config = dict(
    model='image classifier',
    dataset='flat shapes of many kinds, plain or patterned, on busy backdrops',
    train_examples=97500,
    image_size=40,
    crop_scale_min=1,
    horizontal_flip=False,
    translate=0.06,
    targets=['count'],
    num_classes=6,
    arch='squeezenet',
    norm='groupnorm',
    hidden_act='prelu',
    weight_standardization=False,
    depths=[4, 7, 7],
    kernel_size=3,
    stem='single',
    widths=[160, 240, 352],
    mixing='cutmix',
    label_smoothing=0.1,
    loss='cross_entropy',
    init='kaiming_normal',
    optimizer='normuon',
    muon_scale='spectral',
    learning_rate=0.01,
    momentum=0.95,
    nesterov=True,
    orthogonalizer='newton_schulz_5',
    adamw_lr_other_params=0.003,
    max_grad_norm=1.0,
    max_steps=5500,
    batch_size=64,
    epochs=3.6,
    lr_schedule='cosine',
    final_lr_fraction=0.1,
    warmup_steps=270,
    weight_decay=0.03,
    adamw_weight_decay_other_params=0.05,
)
Rows from block 10 of a small image classifier, named by matrix and row number. Each number is 500 + 50 x the weight over its row's rms, rounded and kept within 0 to 999. All counts start at 0. Numbers have three digits each.
Before each channel's rows are labels from the 100 images, of 14976, where the channel reaches its highest value: "strongest on" is what is common among them. Only what is clearly more common there than usual is listed. The data: flat shapes of many kinds, plain or patterned, on busy backdrops. In brackets: how many of the 100.
# sq0: squeeze pointwise conv (model.blocks.10.sq.0.weight, 60x240x1x1), inputs 120-179

strongest on: count: five (46)
sq0.55:510495464506510510401496647453570434431455579627565558428481526456535468525429476388426503546502464531433418508441484556572489501618567453537423425436550442469531521438507582530458

strongest on: count: five (46)
sq0.53:579489514448517461420564536500552367431447483500508625480543550507521571539443406455493573421401492503509483410523545545474501421477501512514499543447548528414516438451581428551549

strongest on: count: five (74)
sq0.56:499559429420591522451552334493532559456480432516486455414506555539450591475451463490508417531451471476418467548492430449545386542489532486659462601617571496513539428504386566466496

strongest on: count: two (54); gear (35); largest shape: gear (31)
sq0.4:561501526424363457472489466518462504567545541529441614459507513580529461510546520500526414477467462467448499523453519444473494536436507426430495531431562523508540480459559495468526

strongest on: count: five (55)
sq0.23:500499490670501553544561493509466488465411468417465466540486504507473438545535415441567488434572512449500511463512376433356517467461576521645538497554421501543441431501415454465585

strongest on: count: five (50)
sq0.21:503558601360575335572540478456529515526488504529484508448582489498514510453439497611514528506444490459372521437427561477501520525519592599472435571490609483497456540485564473507560

strongest on: count: five (49)
sq0.37:515620291484555503339472391467572506474482543432511510409489477399520539551496547458659554454603543482528552465546498530474460482492553390492456578528419524568480430478493455486570

strongest on: count: three (43); ring (37)
sq0.40:556485520516586555554460471494503492499517450401548521662526561536543532516472638485526476456384356489453507559526468390527555456530460547434522550537564505569632511494549452439419

strongest on: count: three (45); count: two (41); flower (40); largest shape: flower (26)
sq0.17:558567619471424512491565431460420423505564472369511584485498472509545439488443478637514507514520405476478549480512520402587663531536454484589468559467523410484547516565553553537515

strongest on: ring (35)
sq0.31:421523504495423612440497547533564525533505506389545431617547491557496537515524528505643530577441364492512508462465473496446551560580483579398547455500512564528493494497440541531488

strongest on: count: five (70)
sq0.58:511536476399464491434513457557485606490581508607450410411529506499510573482508439557469485436385496499422571523610563525536468535467439430454550568479488547508452426465681535551560

strongest on: count: two (41)
sq0.44:504528390512366349511489441477430448571314489517459479515565471575415595505440484414531419476433455420464426549446531462377542507502550583480549544512607534516489566519551578474483

strongest on: count: three (45)
sq0.6:440462486451389515462458523538539592565445534595430451437505536488633541450485424569581403485468678502412431403411444489439504448490349518445599396595527507474444537506499508515487

strongest on: count: one (49); count: two (43)
sq0.5:526391491314437518471561484581424546499441513560509466393498587414521469617499580440483599533488603468376501503480560414549546523476505428586516579466446490437535566503508490454522

strongest on: flower (31)
sq0.28:484438506461470479532488429538486436522562551602520564472475499456502463562467598670559420554539668520432517448421572489466495604463419570430481482476474552427491384574456441462502

strongest on: count: two (59)
sq0.18:521545601460460381480573592566431623511495482409542509413521527503462697493437428548497416474407381452492571529497496570556480447499504516484439508455498484369495486549473511467498

strongest on: count: two (60)
sq0.3:520541576401571482400513519470442507584557474549542433558471453433375463549440474549466526510420547531493538503522471594490601453407537545472507491485518491507599470483494560427594

strongest on: count: two (52); count: three (41)
sq0.11:474498524532436410520420507467505625511454481444450524536463496442601484443507381563437458465432515393365558487471496542627683509568491579453484390470562454455445437479539526460398

strongest on: count: five (70)
sq0.50:530499564531551441443462511440360612516449601563442510504562549570477526535561409453404491591449421490567531469627373571384541554645530470475515470371565463473592451436511415531497

strongest on: count: five (75); red shape (45)
sq0.22:585436424452524402560502566530440409573466527431547496493500448457438519481443490441536504515370440453448549497504605406562541507425469550566434527490477527506508524508494515482503

strongest on: ring (41); largest shape: ring (32)
sq0.9:473471505483519493422535429457522528479594603411412413513404474400467474475488429543514514425453421385448601483484641500518524505437537406556481424459449486572414499539516496498442

strongest on: count: two (60)
sq0.39:577458582437505468353528563458553559457562472544559502446618496510510407382509443508476430552540477482546455456519425448487483431529463589375398396491548541535474451476581451522448

strongest on: count: five (41)
sq0.12:594507447425423437466494491463527456600478539497427510368502519571519545465580526462532420562619437539516418458394549515632561554425511533535452466573479525501582423484326576523499

strongest on: count: three (45)
sq0.34:594499484498337532585532501524486627509443469549564542465472534510520579524432405463494470443478438578448538472540486406577574563571484479603466449536417533565514458424514583444399

strongest on: count: four (42); ring (33)
sq0.38:388545398414575415463551494511535405521503532533471500492417487557509512500613506521516416532540524538558477489598447579470499488601525512490497590410491585597481431555456514481569

strongest on: count: five (54)
sq0.59:580605439464615668561577552532459484525498524555569573504457482623471454555479567490527498524542488510465455468584489521438554554420560430508475548485476488490523483472447421501502

strongest on: count: two (43)
sq0.15:446528629503462465485459492469516603389499475572379544440565569447604567431617478462478403562490466493618481449461560421529537511519523469491528495537434551451447530658495516494493

strongest on: count: three (45)
sq0.57:583490423462475479480389432448517458485479507563469453507517544644431525557585527503378599506519429464492483656578621534511504453459519457577585489503457450487481558520700472551428

strongest on: count: four (43)
sq0.36:540480449424494384491538527585534580507504480458538405494580516448474522458427514528484510455553477463433512493464423513476593552497598488457451505514532529538419462490420509627610

strongest on: count: five (41)
sq0.27:464462386510465501502537495480465550555540539476423422501434429438498456461543404630695510494434566538489465486530442473499449498550420581627527473480424463489410351507496449535513

strongest on: count: two (50)
sq0.7:578471499404379442426526527514566566523543583471452483552548444462520476618483402592411345505485368548526490427510485450507518600537509601341500529485493483536504441455415474504527

strongest on: count: two (49); flower (43); largest shape: flower (41); count: one (41)
sq0.46:437580601464552396514515470456481444462484486480634586474444564558560482512496506486438494492531493518450499435373462616512546394491564458500555554471573529531545496464448537468681

strongest on: count: two (41)
sq0.48:486499668492500492527520507486417523411552441571588519451547608511590542387545500589499522487408546564451537538479531506515359364566494529538573504547560472509470453550506508589485